A small image classifier, trained from scratch.
Training: muon at rate 0.0047, batches of 64, held-out accuracy 100%.
Rows from block 8, named by matrix and row number. Rows with one number belong to one channel. Each number is 500 + 25 x the weight over the matrix's rms, rounded and kept within 0 to 999. All counts start at 0. Numbers have three digits each.
# convs0: first 3x3 conv, stride 2 (model.blocks.8.convs.0.weight, 256x128x3x3), inputs 99-107, a 3x3 kernel for each
# convs1: second 3x3 conv (model.blocks.8.convs.1.weight, 256x256x3x3, transposed), outputs 99-107, a 3x3 kernel for each
convs0.85:470500500500509500500471479500500508500536500500500500540500500535500500520500500500500500500500500500500500500500500552526500577582500459447500500459560483500591535500500500500500500500500500500500500500500500500500500500500514522500510500464
convs1.85:459437500437422500452500500500500543500542524478500500524500500500500500500500543500556500523505544500500546500538505459500528500500500454500500500549500500541500500500500500500500500500470500500500500447418500500447500500533500533500500500500
convs0.86:500500500500500500500500500452475500466500500500500500500500500500500500500500515500522577500500533479500500500500500500500468548500500456476500500465515500472500500500500500500500436500500500500465500500500556500500595500527550464500541500500
convs1.86:500522500500500500500500529500500500500500500474500472440500500459500474463542555500545500531500522543464500500548527500530500500500500426458542480541537500500500500581595500500500500500500461500500500500500508512500544546500562576556500500600
convs0.87:455500500500572525500543572500545500500500500500500440500500500500524553500500500500500500500500500500500500500561532475500500500500500500500500547557535569548500500511500500500500500500500429500500420500510500500508500523500500500500500500500
convs1.87:463500500500500500483500500500500500500500500500500470500510500500475500500455500538500500500500510500500500533500500500500500500473456500500500500500555546500500500500459546500500500500455500500500500472500460500500500500468460500500500552500
convs0.88:541541500500500521500500530507500500500500500470500500510505500500500500500500500500500500470458500466500500500500469500488500500500535520500537481500500475500500500490475500500500520500522500500500500500500536500500500500526463500522460481500
convs1.88:525500500500500500511535500436500500500457500500500500500500527500500500500500470500549500462446500530500500500469500500500500500500461500500500500500526500500534460500500553472500520500500500500500500500500500500500500500448500454454500500500
convs0.89:456500500500525514500500500500500500500500500544528539500500500500500500500500500500500500500500500454500500500500500500500500500474500500500500500500500500500523520500500500500500500500500500510549500500535500500481500500500523500500500500500
convs1.89:500500500454464500500500500519500500500500500477500500473500500500500500500500500500500500500500500500500500500500500500500500500500500500500500535500531500500535487500500500500529500500500500478488468500500473500500500500500500500500500447500
convs0.90:465466500483500500500500460500500500500500500527500500500500500500528500500500500458493500476500543500500555500471454500500456541521500500500500500500500500500500500500484500500479479500500500500500500500500500500500435500500451500500500500500
convs1.90:500500500500500500465477500500500500500464500509500500500500565500500523483500466515500500500464500500500530558500493527500500500500500532500386500467447536500500500450463500500459500500500527500517500525535500500500500482450500552500500526500
convs0.91:500500500500500500500500500500500500549500500500538500500500500500500500500500500530527500562542471500500460500432461536473500538473500534500500500500500500500500500500500500500500500500500500500551484500530500500500500500500543500500500500500
convs1.91:500500487500500469536500500500500540500500500478500500500500500500500500500500500500500500500529500534543490500500500500462500500458500524466445500500500452500515500544500500544500500500472500523500500500500500500464465500500470469500500422500
convs0.92:500500500500500526545538557500500500515500465478476500500500500500500500500500500500500500532541500500500500500500500500500500500500500500500500500500500500543500524500490500500500500500454436500500500500500500524500500500469500500500500500463
convs1.92:532500463500500500500500500500500513500500500500500500500500516500500500500500500500500527470500500479500500500481500500482500500518526500500500500500525500500500500500500500500465500439454500475500500476500500472500500500500500500500500500500
convs0.93:500517550465500525458500535500500500500500500500500500500500500500500500500536560500500462500500500500500500500500464500500443500500499469500445500500500433500500500500500500500500500500487545500500500538500500476452549537543561500500567500500
convs1.93:500534525433521500500534500500500477500500495500465453495462500532536500500575599616562572500466500561500453569544500585500454500437446500538511500500500500500450471500443457500500500500552531500500500500500500459500500548593500500500500523554
convs0.94:540500500500500500500500500500500500480482500500500500500500500500500500523500500554500500500529500500500500449453500500471519500500519500478458477500500465500536500500500500500500500500500559561500561529500553500500500500500500500469500500500
convs1.94:484500500500500500500593500500500500505500500500487500559596500500500563500500440500500412500500500500500500500500544479481531500500500500564552500493449500441442500411500500582500500500500470490468500500500500500500500500500488500473552500500
convs0.95:559500560544485500455456500531500500500500500500471500500500500500500500500500499500530540500500500500543500500450500500485500468478500535575529500533500472500500500500500500500524500540549500500451500500500566545500500500465500500454500500500
convs1.95:500500500500553500500500500456519500483534500500500500527500500527500500500500500521500500580500500500500500484500543473500500500500500500500465500500500500500500500500574500454500529500500500500500500500444526500500500427459500500500525500500
convs0.96:500500500500470500500500537500500500500529500500540500500539500500488500500500500500500500500500500500518536478500523458471467500500500500500500500500500500502532500500500469500500500500500500500461500500500500500455477500500433500500442450500
convs1.96:500479500536500500500500500500544500500500540500500500500529500500500500500467500500500500500500500466500500500500533500500514500477500500527478500553500524500500500500500500500500469500556500500455500500500500500449526500500500500500500500523
convs0.97:467463486500500500470500535500500500500500527500500500500449439500500463500500500551557547520500532445500500500500500531500500500483500500520500500500480467453470500500500500500500500530540500500439500500500500500550472500500479470500500500500
convs1.97:500500500500500534500500529500500500500500500461500500500448473500500500529500548500500558500527571500500500522500500500500500500500500463445431500500500500500577500547500500534500456500500555500500540500500532500481500500500500500500500465500
convs0.98:500500500500500500500500500500500500500500500500500555459500500492500481500480500500500500528500500500500500595594576542500500500500443500500500522515533527500500500500463500500468500500500500500500500500500463500500500500526500500536481500500
convs1.98:500500500570500500500526500464500500465500500500500500500500500500500500500500500535500500500500500500500500500500470500500500488516520500500500500500500500468450500500500534500500500500444500475500500500500500500500500500500546500500500500500
convs0.99:500500500500500463500500443500500500500500500479476500500500500500500500500560595500500500469500520500546552500500530500500500500526500500500500500500481500500500500500500535546500529530500500500500500500500500500500556543549527529550500500500
convs1.99:443500500500500500500500500463500447500500500500523500500500500500500500500500500500543500500500500500500500548500538525466500452439500459500499500500500500500545500500500500466500500457500500500555500500570500458500551500500500500446500500500
convs0.100:478472462470500500500539500500500536500500500451464450500561561463500541414500500500545552500500500521500500500500523476500500422456500500500500500500500500500430500473500512474500500500500500500500500535518450500500500500455530500500500500524
convs1.100:444479500468500500500545540484500523500500537500500537500500500500500500500500500500500500529500500510500500500460500500500500500500500500500500434500500500500500500500500500500500500500500500500500500500500500556537519500500500500518500500532
convs0.101:477500540426500564500500500500531500500500500500500520500500500500500500555500500463500500481500500500500500471459438469500500500546530500500500500478500500500500548500500539500500500500500469500500500500500500513546531500500522535500546550482
convs1.101:500500500500500500500525500500500500484500500500477500463500500500500500500500500500500500500500500500500500500500500539500500563592464500500500500500500469500569500500500500500500470500500500465500500446464500500500500500573500542492500500500
convs0.102:296412500409500500500500500554553500500500530500500491500500500500486500447500475500500500561500500500500500500500539500500500500500500483500500500500500500500500416500500419454500476500500500494442500500500500500549500456408500500500528500500
convs1.102:500500545500500500535500500500500500500500500500500500500500500500500500517438500500500500500500500500500500500474500500500531515500500500500500500500500500543500557538500500500500477500500500464500500500500500500432564526527500444500500500500
convs0.103:527531500500518500500500500500472445500490468500500456500500500500500500500500500500500555500500500459455500500500500500500500500500500500500522500500483468460441500500500500500500475500443576479500511500500542532500452461500477483500500500500
convs1.103:500500543500500500536500500500500500476500500472467500500500449466500500522528532478500500500500500500500469500500500500500500544500500500500500500457528553534535476500500500500500500500500500500500500466500515500553500500500500500537500500595
convs0.104:500433370591559478500551500458453500460457500500500500500469447500500461535500500458436464500464500500462500548500434529467446500475500500500540500548554500500500500500433500500500527500500500542500500500477500500500500425362500458399500500462
convs1.104:500500500429487500500500500578500500558500500500500540530529500500500500352500500569500500500433500500500500612500415500458428500500565594643673634500674500500500616500500559562623500536534500500500500500500500552532504523437500500539500500500
convs0.105:477500538500500500435500500500500500472500556500500556469500500500500500500527500500500500500500500500500500463483500500500500454500500500458500500500500500445500532500500539500485500500464461500500463500500476530500570500500570500500589500524
convs1.105:491500467500500500500500528500530542470500500500493529476500500459485500500560500456500450500500500487500500500500500500453500475500500500537562500500500500500476500500500500500500500517518400446500396500565381459500412500500520500500519500500
convs0.106:500500500500500500500544496500500500563517500549500500553524500500500500484500500500500459524500500500500500558559500547563533544500500500500500500500500500467475500500500500500527500500529500500500500500500500500500500500500500510550500543541
convs1.106:464500500460500507470500500500500500500494500500500500566500500535500500548540539500469500500500546544539533531451500425500500500583521500500456552500446523500458500500500500453500414500454520524500500500500500500500564500500470500500453500494
convs0.107:500500477500500544500500500531510500500500471500500500500556578500500558500500500483500500500500526469457500517512500500500500515558500437500586500500546471451477500455440538500500542500500542500500500455448568530500500500500500500500500500500
convs1.107:429500500437500500500500500500443500500521500500561599500500479529500500500451500500500549500500500546500500500523500507500500500500500500500406489500500500500555473471500500500500500500490500514531500500469500500500500500428543500500609500581
convs0.108:430500500500538524500500500500500500500500500500500500467500544500500500500451473472500500500500500500500500500500500500566500500500500500478457500500500500461500500500500487500500500500500500500500500500500500500464405424444500457500544585627
convs1.108:531500532500500500547520500471500500486500467441500500500500480543500500530541500500500500500500500500500500500500500500500454500500500500454467458500500456500555500500500500500500500465500500500500500500500500466500500500500500414474429465475
convs0.109:500500533500500522475500500500500542467500500500500500547500500500500500500462500500500500500500500500500500500500486500500500425476500500500500535500500500447500500500500460482500500500500566500500500500500500500527500500500500473500500500500
convs1.109:500500500500500500500500500500500521466535552447500500500500500500500500500500500500500500500500500500500500500549500478500500485500500472500545439500525500519500500500464500500443500535500500500500500500455500500500500495485456466500500500445
convs0.110:562540500500500466451426435500500552541500524500453520500500500500500500500500500500500566500500518500500500500500500500500478500500472500500549500500527481500500545500500500500500500500500500500564500500537500520500500500500500500500500500500
convs1.110:477457500500500500500500500500460500538500500539522500500511554500500500500418430500469417500500500500500500500500500532535500500526455500500500500500500500500545475500500528500467500500500481522522477500500474500500500500500500500474468500500
convs0.111:500500500500500500456500500500500500524500446481458446500470444500500500500500500500516500500532500500500447500500500455500524475500556500500500544500500500462500500500500500500500500500500500483500500500500545574500451465463500477500500500529
convs1.111:500500500500500500500500500500500517500500456500500500439500500500500529500500524472500583500500500536500500500500500500500467500500500500427500500500500500500519500500500511500500500500500500521500500500440505500500568500533500442451500500500
convs0.112:569500549500500500500500500433500500500475500500500500500492500500500500500500500500500500500500500500500458564500500500500500500500500500500500500500500500500500500473500484500510500500521500500500448500467500500453476500473467500500467518500
convs1.112:500486528500500500500500500500479500500500500639500500500500500500500500555470500500500517500500462513500500500538533537500500500500500500500500500500500500477500500500500500500520463500500500500528500500476500465443500500500500500476454500450
convs0.113:582554538500500500500500500500469459500459445500500500500500500500500520500500500500500500466463500500500500500500500500500500500500500511500500500457500500462500543500500500500500500500500529532500500517500500475441500463455500500500517500500
convs1.113:500472500500500500508532474500500500500500500500500500500500500500500570500500500559500546500500500539488500465500500500500500500500474500500500500500500500513500500500500500500500532500500500500500537500500500500500480500536458500500486532500
convs0.114:500500500500500550453500500557500538500500500500500545500550524499539500500500500500533500500500500500532512538500500517500500500500500500500500500500500500500500500500500500500510500500500540500500500519500500500492500500500500500500500500500
convs1.114:500500500500500500500500500500500500526500521500500500516500500500500500458484500500500500500500500447500500500500500500544500500500475551500500500500500500500500500500500500500500500500500500500500500500500500517523500500500500500500500459500
convs0.115:500500500500474500500464466534500477500500500500500500500460500543500500542500500500500500500500500500500459500464458500500500528507500500500500500500500455500500500500500600500500500500483500500500500478500500500500500500500500525500500500500
convs1.115:500500500500500529500500500550500500500500500500500500500474500517520500545500500500500500500500500500500500500500500500577500500500528500500575500500500500500500500500500500516500500523500500500500500518500500535500462500500500500500500500500
convs0.116:500500521500500500500500500500519500500500500454500534500521545526500500500500470500500500500500500500500459553500500477493500500491500500500500500500500500500500500500500500500500500544500539500500500500500500500500500500500475500500500500500
convs1.116:500500500500460500452500500500539500500500500500568500500500500500485463500547500500500500500500500469514500500542426459500500473500449500500533500453536500500463500500463500500500532500500500500500500483500500463500534500500500472500500500500
convs0.117:500500500536522541500500500500500500533500500548584541500532539500500465454418500500500500500500500500500500454500500500500599460500583500500500500500500513500500525500500500485449500500446521500500500452433500500500500519500500500500500500500
convs1.117:500500570514500500500500500458470500500500500500545560436500452500525500500500500500500500500500459500500500500500486500500500500500500500500500500500500500500500500500500500500500500500458530551500532500500500456419500500595500500580500500591
convs0.118:566500500500466465500500490463483500483465500500500466535500538500500500500500500543547500500500500500500500564500500500464500500470500457500481500500500500500500500500500500500538500500575520527500500500500551534500461500500500500500500500500
convs1.118:500500500500500500512500500500465500500500500478500477500500500500500500533442500500500500500500500500500500470456523500500500500500500481500467500500500500500537477500468500500500514500500475520500500527525476515528500500553466477500549500526
convs0.119:564500463554500500567500544476500500487500500500500556500500458500500500500500500500431460500500500500500500533500500500500500545500500500527500500540500500500500500548554500500500500500500500432451549500470552500455500537500500500500524500500
convs1.119:500500500500439500455440500450500500500500500500527466500500500500500554500461500445500500484508539463567500500500500500500500500500526492448343500500464500529565475500500471500500500500500447500404482505500500540500500500500528500500552500437
convs0.120:500553573468500548449469544500463455500500500500500500500500545500533500500500500525532533500500500547500532594500500500500523500500500500500500528500538500500500500500500500500500500500455456453500500500500500500500500500500500500500500476460
convs1.120:500500529500454500533500511500548524500500500500500500500500506500500500500500500500500500500500500509500500460450500500458500500500482425445500500500500500450500533578587500500500500500500500500500500500500500500460500500500500526554455460495
convs0.121:500468500504500500500500500557561500500500500500500500500500521500500500500549500500544578500500524500500500500500471500500500472500500500494500500500511500500500523470449526500500500500500500500500500543500500542500500500500500500500500500500
convs1.121:500542470535500500540500516514529500500529500500548500500500523500500529500423462472500500465471500454500500463500500444500500500500544467500500470500500500500500500500500531500500558500500488500500500500470500500470514528458500500500545500500
convs0.122:500500500500500531500500517500500500500500500500500500500500500500500500500500543500500476500500500500500539500500475500500500500500500500500500500500500519500500500500500500500500500500500539535539500500500500500500500500500463500500427500500
convs1.122:500500500500500500500500500500500500500500500473475500500540542500500553500442500500500500500500500500500462500500469500503500500500500500553519450500524500500500514500500500521500547500500557500500568500441538500445500500500500500500500500500